Weights of a small sound classifier: arch transformer.
Rows from block 8 of a small sound classifier, named by matrix and row number. Rows with one number belong to one neuron. Each number is 128 + 32 x the weight over its row's rms, rounded and kept within 0 to 255. All counts start at 0.
After each neuron's rows are labels from the 100 clips, of 14848, where the neuron reaches its highest value: "top examples" is what is common among them; "lies over" is the class under the peak. Only what is clearly more common there than usual is listed. The data: short made-up English sentences, spoken by a formant synthesiser in many voices.
# fc1: MLP up (model.blocks.8.mlp.fc1.weight, 960x160), inputs 54-107
# fc2: MLP down (model.blocks.8.mlp.fc2.weight, 160x960, transposed), outputs 54-107

fc1.611 [177 123 137  90 153 103 141 102 142 133 134  82 132  99 152 130 155 170 127 144 129 123 184 151 150 109 118 162 147 179 110  80 133 223 161 175 117 107  20 173 150 133 148 118 120 112 105 158 146 170  95 169 155 105]
fc2.611 [ 32 235 149 167 143 178 127  87 125 119  65 129 129 114 113 139 144 146  64  91 154 195 121  56 105 106 157 124 142  82 119 133 132  77 164 129 137  75 172 144  82  89 127 162 148 111  99 113 162 127 120  56 111 132]
top examples: pink noise; "she"; white noise
lies over: silence

fc1.316 [124 123 114 139 180 176 128 119 155 138 124 125 108 119 152 137 157 111 121 212 152 119  99 143 144 134 162  62 120 142 168 109 106 139 133 128 162 160 148  85 101 118 116 167 120 129 154  83 156 128 123 165  93 140]
fc2.316 [101 118 158 144  93  27 176 143  39 176 127 112  92 121 141 121 137 124 138 100 106  96 198 185 138 159  53 192 136 162 102 113 117 190 139  98  83  96  89 145 134 171 125 107 122 110 103 110 129 117 133 149 226 112]
top examples: sentence kind: statement; "he"; number of words: 3
lies over: /i/

fc1.685 [144 102 198 107 122  94  92 126  53  69 135 142  94 125  84 131 108 129  77 122  68 114 167 117  83 118 151 119 120 133  60 128 116 134 133 138 189 165  56 167 127 169 105 112 132 122 145 126 114 133 118 120 140 112]
fc2.685 [134 118  62 172  45 128  82 150  77  60 140 119 153 133  97 145  88 132 174  91 132 179 134 146 134  91  79 123 129 148 159 144  95 145 118 140  50 130 165 113 105  79 114 101 138 155 121 113 129 142 129 125  59 114]
top examples: /w/; number of words: 4; sentence kind: question; "where"
lies over: silence

fc1.341 [105 131 151 129 189 163  93 113  90 153 161 158  78 132 102 101  90  91 155  93 128 101 152 118 150 123 139 122 131 150 137 107 130 154 147 166 151 154 186 141  43 173 153 131 144 160 116  89 154 141 144 135 134  85]
fc2.341 [113 112 156 118  47  13 146 145  81  97 121 112  82 132 141 141 134  93 141  84 107 104 171 173  98 143  46 119 136 164 129 131 101 179 124  71  95 122  76 146 138 172 117 141 105 126 132  88 117 133 116 146 180 112]
top examples: sentence kind: question; number of words: 4; /w/; "where"
lies over: /ɛ/

fc1.337 [103  84  52 120 233 121 135 145 170 101 154 126  77 124 148 123 125 121 111 138 144 145 154 110 156 149 177 124 128 103  98 105  94  69 141 150 156  77 119 126  32 101 139 146 157 146 131 124 109 147 134 131  93  85]
fc2.337 [143 137 137 133  72  95 115 145  49 147 130 118  78 141 124 152 141 129 190 150  99  85 130 227  90 152  80 128 135 223 198 129 113 230 150 137 114 173 112 140 150 142 138 142 106 112 165  95 141 106 119 142 167 131]
top examples: quiet level; number of words: 3; "she"; "he"
lies over: /i/

fc1.515 [103 115 126 128  82 122 126 126  53 218 129  95 156 143 144 130 139 112  87 130  96 106 146 171 124 113 166 164 136 142 155 149 113 181 111 135 102 171 120 195  86 144 157 130 136 139 194 108 114 121 146 126 118  89]
fc2.515 [141 155 130 203 170 107 169 114  98 124 139 105  63 133 139  94 101 118 151 120 133 172 123 132 184 147  87  82 122 148 113 136 107  59 125  80 117  44  68  94 159 142  89 146 162 118  73 126 129 136 144 142 136 127]
top examples: clipping; "where"
lies over: silence

fc1.215 [139 159 244  89 164  94 141 143 135  83 122 122 167 140 116 158 156 118 148 123 104 112 135  77 120 119 179 131 158 186 133 105 152 130 153  92 153 101 207 145 106  78 142 160 143 102 108  74 146 127  95 109 121 154]
fc2.215 [114 109  94 113  99 211 115 134 218 117 134 127 112 130 143 153 137 125  97 159 170 110 141  94 132 124  91 108 110  30 156 135 133  99 136 147 190 220 108 131 119 141 161 116 133 120 128 158 118 133 125 113 146 126]
top examples: sentence kind: question; /ɛ/; /w/; "where"
lies over: /ɛ/

fc1.466 [ 64 113 104 132 119  97 119 128 150  54 156 114 162 138 160 127 129  86 103 124 130 135 112 149  94 128 100  61 114  96 160 121 147 110 155  74  97 162 114 155  83 118 141 177 154 165 136 129 129 140 154 115 144  71]
fc2.466 [161 132 127 146 133 127 136 138  31 170 167 113 111 118 121 116  98 112 168 127  94  69 114 183 199 160 100 184 131 255 134 136 119 129 120 132 147 106 107 139 137 150 111 126 120 135 124 109 143 131 136 135 158 106]
top examples: sentence kind: request; number of words: 3; clipping; "me"
lies over: /i/

fc1.452 [156 126 149  56 171  93 136 143 153 110 150 117 164 128 161 137 178 112 156 122 120 114 191 204 175 151 158 114 163 204  63 131 136 201 116 148 120  76  60  93 109 100 145 157 122 153 126 122 144 152 110 133 149  96]
fc2.452 [ 34 223 149 162 121 156 142  97 132  82  96  99 135 145 119 131 160 139 108  78 133 216 147  19  87 112 140 152 156  89 142 116 123 110 116 138 149  97 176 104  97 124 141 173 105 129 121 105 158 111 110  85 130 140]
top examples: "she"; pink noise
lies over: silence

fc1.420 [129 108 172 105 109  83 122 113 104  52 123 150 130 106 151 166 149 156 131 119 107 102 112 114  54 142 146 108  88 164 134 131 133 168 111 123  68 155  77 156 190 126 103 122 159 145 118 157 114 118 126 173 126 105]
fc2.420 [125 146 130  89 143 255 117  99 213 153 108 141 208 132 127 131 127 132 105 135 158 155 103  66 145 138 130 139 128  73 127 133 132  80 111 156 187 169 166 124  92 104 148 139 127 114 100 150 115 128 116 111 108 139]
top examples: sentence kind: request; "me"; "show"; "find"
lies over: /i/

fc1.741 [196 105 170 137 143 120 127 126 138 135 137 120 151 123 119 127 148 139 118 148 109 105 135 159 141 133 140  99 118 209 106 152 157 215 117 174 130  93  21 103  99 110 105 101  98 109 122 154 148 131 139 109 185 105]
fc2.741 [ 53 255 133 124 121 160 142 110 121  94  86  97 149 146 129 139 131 161  81  77 129 192 142  79 109 116 116 136 147  94 151 148 123  95 161 135 109  54 146 134 110 124 129 157 131  99 123 128 158 124 132 108 107 132]
top examples: white noise; pink noise
lies over: silence

fc1.113 [118  79 149 126 153 113 140 141 112 158 151 146 125 114 127 156  88 104 150 157 176 122 130  83 170 104  65 159 116 140 131 131  94  92 118 160 127 120 163 127  58  82 129 108 138 133 127 125 137 118 153  83 138 155]
fc2.113 [174 130 129 101 150  91 141 128  95 125 126 119  54 127 133 120 171 144 165 132 117  70 146 229  37 156 134  85 131 157 137 159 132 213 145  93 105 135  73 118 145 179 136 184 128 125 131 129 141 109 119 185 185 129]
top examples: /i/; "she"; "he"; number of words: 3
lies over: /i/

fc1.401 [163 131 124 166  78  76 177 144  44 167 148 120 113 113 125 103 135 126 117 174 152 120 189  97 154 144 151 202 128 133 114 118  91 223 131  66 110 156 159 134 179 134 184 121 145 128  61 121 123 148 163  89 119  88]
fc2.401 [101 139 150  95 140 250 112  86 204 131  91 129 198 122 129 135 133 123  66 150 152 129  75  87 138 117 159 113 128  61 114 144 128  43 114 148 209 167 112 124  92 116 149 163 125 133 104 131 145 125 135 142 106 125]
top examples: sentence kind: request; "me"; "show"; "find"
lies over: /i/

fc1.588 [ 87 116 134  80 106 125 133 116  80 137 150 137 124 127 118 129 164 121  99 105 158 165 138 156 129 132 142 201 127 102 128 144 150 110 120 153  52 124  95 126  93 104 117 163 112 147 117  88 131 129 122 163 142 105]
fc2.588 [176 150  95 164 166  90 120 150  82  90 160 114  74 107 127 127 119 121 222 124 105 169 127 191 102 135  84  67 116 207 126 118 117 190 128 140  93 127  94 108 169 107  88 103 126 116 131 138 128 109 135 105  80 125]
top examples: "where"
lies over: silence

fc1.116 [136 126 134 110 130 150 123 115  82 179 130 144 106 142 118 108 104 125 105 123  95 149 142 217  85  91 122  88 103 159 155 118 114 146 112 171 165 152 170 169  93 171 111 134 160 104 126  93  83 113 118 120 149 116]
fc2.116 [110 117 156 179  84  32 131 130  94  91  89 133 155 126 146 109 131 120 121  86 115 173 148  94 175 111 161 173 121  69  71 128 113 122 149 122  65  46  73 114 156 129 128  97 110 137 140 103 148 129 125 151 101 133]
top examples: sentence kind: request; "me"
lies over: silence

fc1.546 [161 110 101  95 138 148 155 133 152 124 135 151 134 119 140 140 142 121 145 130 107 103 128 183 146 158 126 116 138 199 123  95 132 240 111 164 150 100  23 160  88 132 154 125 148 132 131 121 155 134 131  99 137 120]
fc2.546 [ 28 255 153 160 104 197 123  97 104  79  79 101 147 121 117 133 161 152 106  91 112 164 149  53 105 119 154 101 134 112 139 109 116  87 148 139 138  68 143 144  77  94 154 165 114  83 129 116 130  89 116  65 124 140]
top examples: pink noise; white noise
lies over: silence

fc1.262 [ 75 141  79 118 162 158 139 136 100 129  98 144  71 183 178 101 133 136 159 192 131 144 168 146 116 119 159 153 118 128 152 116 111 158 118 158 112 164 147 142  75 170 115 143 141 116  98 128 126 146 155 148 157 123]
fc2.262 [105 122 149 203  65   0 118 134  61 112 151 106 104 102 118 126 106 115 102  82  92 149 146 135 164 121  87 120 140 156 137 112 123 137 125  87 117  85 132 130 140 134 123  88  91 141 131  67 147 121 146 171 115 116]
top examples: "where"; "she"
lies over: /i/

fc1.639 [197  65 189  94 124 151 113 123 168 144 146 119 128 153 141 106 115 116 119 142 131 162 162 157 159 148 120 129 148 212 145 107 126 238 128 172 133  77  96 119  88  98 155 130 120 116 143 131 153 157 157 121 142 130]
fc2.639 [ 24 255 152 152  93 144 145  95  84 109  87 122 143 155 138 118 129 151  78  67 126 199 138  74 110 127 125 126 163  94 135 140 115  86 124 147 106  39 133 119  94  81 161 160 125 111 110 128 143 127 119  93 135 115]
top examples: "she"
lies over: silence

fc1.704 [ 91 162 166 108 138 120 107 109 136 149  80  97 172 125 152 151 166 135 116 141 138 115 159 123 150 110 110 174 101 138  82 129 163 156 126  44  86 109 189 124  58 120 148 183  85 100 159 158 148 154 105  73 108 119]
fc2.704 [156 115  69 109 106 177 136 135 140 130 164 102  72 151  98 131 139 121 182 179 117  79  86 153 106 134 129  86 111 167 188 135 137  87 132 195 185 228  65 135 144 143 123  97 115 136 130 133 131 125 130 114 120 122]
top examples: number of words: 3; "he"
lies over: /i/

fc1.448 [ 76 130 171 144 138 104 177 165  85 143 162 157 143 111 177 111 158 153 144 122 159  68 164 118 192 162 116 145 126 134 107 122 141 160 146  83 107 178 189 102  95  69 140 153 140 160 117 124 153 100 109  88 142 146]
fc2.448 [210 134 103 139 195 195 165 124 151 132 120 120  40 133 116 134 104 102 118 165 120 116 115 131 130 154 114 166 106  66 153 169 132  68 118  84 149 127  51 125 126 126 119 139 148 120 100 105 150 141 133 160 146 112]
top examples: number of words: 3
lies over: /i/

fc1.0 [136 144 163   0 102 132 150 140 152 145 129 155 189 136 157 165  86 194 168 144 135 141 130 158 125 122 143 133 186 165 110  77 115 189 104 178 123  70  78 127 148 108 159 171 186 165 105 139 150 173 159 114 103 141]
fc2.0 [ 13 148 148 190 135 179 156  95 133 100  64 103 150 127  93 152 130 135  80 112 158 207 135  51 129 118 114 149 128  82 146 129 129  90 141 135 179  60 156 143  91 102 114 135 116 125  99 122 157 110 109  63 105 151]
top examples: number of words: 4; clipping; pink noise
lies over: silence

fc1.125 [122 111 179  71 108  85 126 116 149 121 109 120 154 167 116 163 154 135 134 147 106  78 161 177  92 118 184 121 150 133  68 150 126 143 135  34 131  46  98 106 121 157 129 202 107 152 105 123 111 153 107 147 168 123]
fc2.125 [155 131  57 184 118 163 105 142 103 131 145  90  82 114  78 132 101 126 155 162 118 199  78 129 157 119  91 140 115 171 195 116 110 102 123 131 147 157 146 126  86  63  98  53 135 136 160 106 162 116 134 112  76 151]
top examples: "where"; "is"; pink noise; rumble
lies over: silence

fc1.264 [165 132 176  78 143 155  89 135 143 144 101 143 209 149 149 101 151 136 183 138 145 162 157 121 107 163 105  86 139 191 129  88 125 205 111 136 123  97  29 140  96 148 147 161 154 124 129 149  97 157 111  96 119 124]
fc2.264 [  9 193 126 170 126 164 133  78 128  88  99 112 114 131 116 144 134 128 129 108 117 181 125  69 118 136 143 109 160  93 160 136 122 126 137 154 148  49 204 127  72 105 144 162 131 105 142 149 164 113 132  78 103 144]
top examples: pink noise; rumble
lies over: silence

fc1.78 [ 83 103  87 146 129 174 123 140 160 112 123  83 129 137 135 114 135 124 143 194 143  61 129 156 130 103 192  75 155 111 118 112 145 135 154 156 156 112  99 121 137 164 157 186 113 141  94 157 105 139 154 115 142 139]
fc2.78 [127 131 122 152 145  48 147 131  24 148 164 130  85 123 114 139 128 117 172 112 105 119 163 215 161 157 107 137 138 202 137 128 120 176 135  74  83  73 144 135 124  95 113 114 124 116 157  99 115 130 120 142 188 116]
top examples: /w/; sentence kind: question; "where"; clipping
lies over: silence

fc1.615 [ 85 131 205 162  92 130 124 128 112 102 105 109 138 132 149 109 120 158 116 161 104  97 120 138 102 126 172 155 125 148 181 106 161 194 145 129 103 126 126 137  98 121  96  82 133 151 140 137 137 100 100 131 162 158]
fc2.615 [122 118 109 174 111  95 141 123 126  79 113 130 169 130 135  99 130 104  65 118 135 237 173 101 208  88 107 101 116  66  47 120 127  60 104 104 209 104 138 100 124 134 136  90 152 135 130 135 152 113 128  88 122 141]
top examples: number of words: 4; "is"
lies over: silence

fc1.45 [ 85 127 135 169 109 121 142 157 160 188 117 124 138 141 139 146 134 148 181 162 154 137 169 185 121 161 161  81 151 116 102 104 154 145 142 149 122 114 160 160 114 114 128 138 110 165 100 190 107  96 117 104 150 122]
fc2.45 [155 134 121 142 183  83 157 135   0 116 118 120  65 112 146 110 109 128 151 138 105 114 130 159 183 149 117 175 135 180 161 145 104 133 115  82 126  47 103 147 126 140 109 104 137 122 118  89 128 116 118 153 164 125]
top examples: number of words: 3; "she"; "he"
lies over: /i/

fc1.529 [208  81 167 118 159 114 115 137 144 108 180  98  97 148 142 120 125  65 103 143 101 125 118 147 150  95  87 155 111 197  44 102 160 203 160 143 152 109  37  90 118 123 129 151 142 150 127  80  94 133 117 149 124 104]
fc2.529 [ 17 250 156 130  92 166 136 106  91  89  49 117 136 156 128 136 131 144 119  77 139 174 135  77  84 131 130 111 166  91 145 135 144 111 160 148  89  63 151 122  64 120 138 151 124  88 111 149 176 123 109 122 127 123]
top examples: sentence kind: statement; /i/; /ʃ/; "she"
lies over: silence

fc1.616 [100 123 102  96 135 123 153 106  51 203 150 117  98 100 158  92 143 116  97 164 157 146 152 169 176  96 139 145 127 115 175 126 135 144 126 126  92 199 201 104  73 146 131 140  96  99 176 125 155 126 141 146 114 142]
fc2.616 [142 149 156 138 151 152 135 150 179 136 105 105 110 130 167 107 133  99 142  71 110 107 131 147 145 125  82 126 141 166  57 120 129  99 126 117 128 173  15 132 172 189 113 132 126 139  48 101 124 135 129 107 171 114]
top examples: number of words: 4; sentence kind: request; "please"; "me"
lies over: /i/

fc1.358 [197  70 116  90  92 147 149 131 146  96 157 104 146 145 128 107  81 128 105 158 160 140 150 152 209  97  68 119 137 197 175 146  86 224 136 129 166  73  72 114  90 121 129 134 150 154 131  87 151 144 135 116 187  87]
fc2.358 [ 56 219 179 129 123 162 118  84 104  89  43 123 127 140 123 134 135 165 108 109 151 200 126  47  78 103 155 127 127  91 115 132 149  94 109 157  87  70 126 113  64 104 156 152 137  88 134 133 153 101 133 127 120 123]
top examples: "she"; pink noise
lies over: silence

fc1.209 [ 66 121  82  63 191  84 147 128 120 135 118 123 167 126 167  92 138 144 126 139 110 103  97 124 105 183 124  82 146 126 129  90 151 171 121 132 152 145 111 120 135 149 168 142  93 117  91  92 135 174 112 133 104 120]
fc2.209 [159 122 126 197  89 162 157 153  34 139 164 128  65 115 137 124 106 130 158 121 120  86 130 212 187 150  96 217 130 174 136 117 110  79 133  86  95  86 123 146 123 109 109 142 126 145 117 116 136 140 139 138 186 116]
top examples: clipping
lies over: /i/

fc1.355 [171 129 132 146 132 129 124 125 149 125 146 125  90 108 142 136 134 102 125 138 135  93 130 173 146 145 101  95 128 181 126 121 121 200 128 116 162  58  24 127 106 110 148 149  99 155 157 127 128 116 108 135 163 133]
fc2.355 [ 62 255 169 134 121 165  82  82  93  57  65 113 152 140 117  98 128 155 108  94 137 164 147  88  72 119 142 109 136 142 105 133 138 114 161 124 113  83 143 113 131 137 148 157 151 108 110 134 138 103 124 106 129 121]
top examples: /i/; white noise; sentence kind: request; "please"
lies over: silence

fc1.628 [164  71 139  84  82 137 148 123 149 111 182  82 168 103 156 144 136 119 124 123 101 118 170 168 154  99 149 112 156 191 146 148 108 220 132 194 115  68  54 135  78 130 139 111 126 150 111 126 145 141 145 128 167 125]
fc2.628 [ 53 233 137 121 142 132 107 110 138  79  64  88  88 127 111  99 117 136  94  89 148 203 145  81 113 146 110 115 121  93 151 126 135  95 124 141 125  57 165 110  93  92 158 181 111 108 118 153 131 126 117 126 147 133]
top examples: "he"; pink noise; white noise; "she"
lies over: silence

fc1.114 [160 150 225  65 115 163 105 127  57 115 124 162 175 106 134 135 103 123 113 148 141 144 127 137 122 136 128 199 142 201 108 123 118 178 123 189 162 116  81 156 147 172 141 146 145 152  93 136 133 148 115  94 204 131]
fc2.114 [112  88  80 125 159 195 121 117 255  56 104 143 147 125 141 121 138 128 120 114 161 155 130 112  85 128 143  76 127   6 145 153 148 107 121 115 150 123 168  90 124  99 130 114 132 119 162 167 122 131 135 106 108 132]
top examples: sentence kind: statement; pink noise
lies over: silence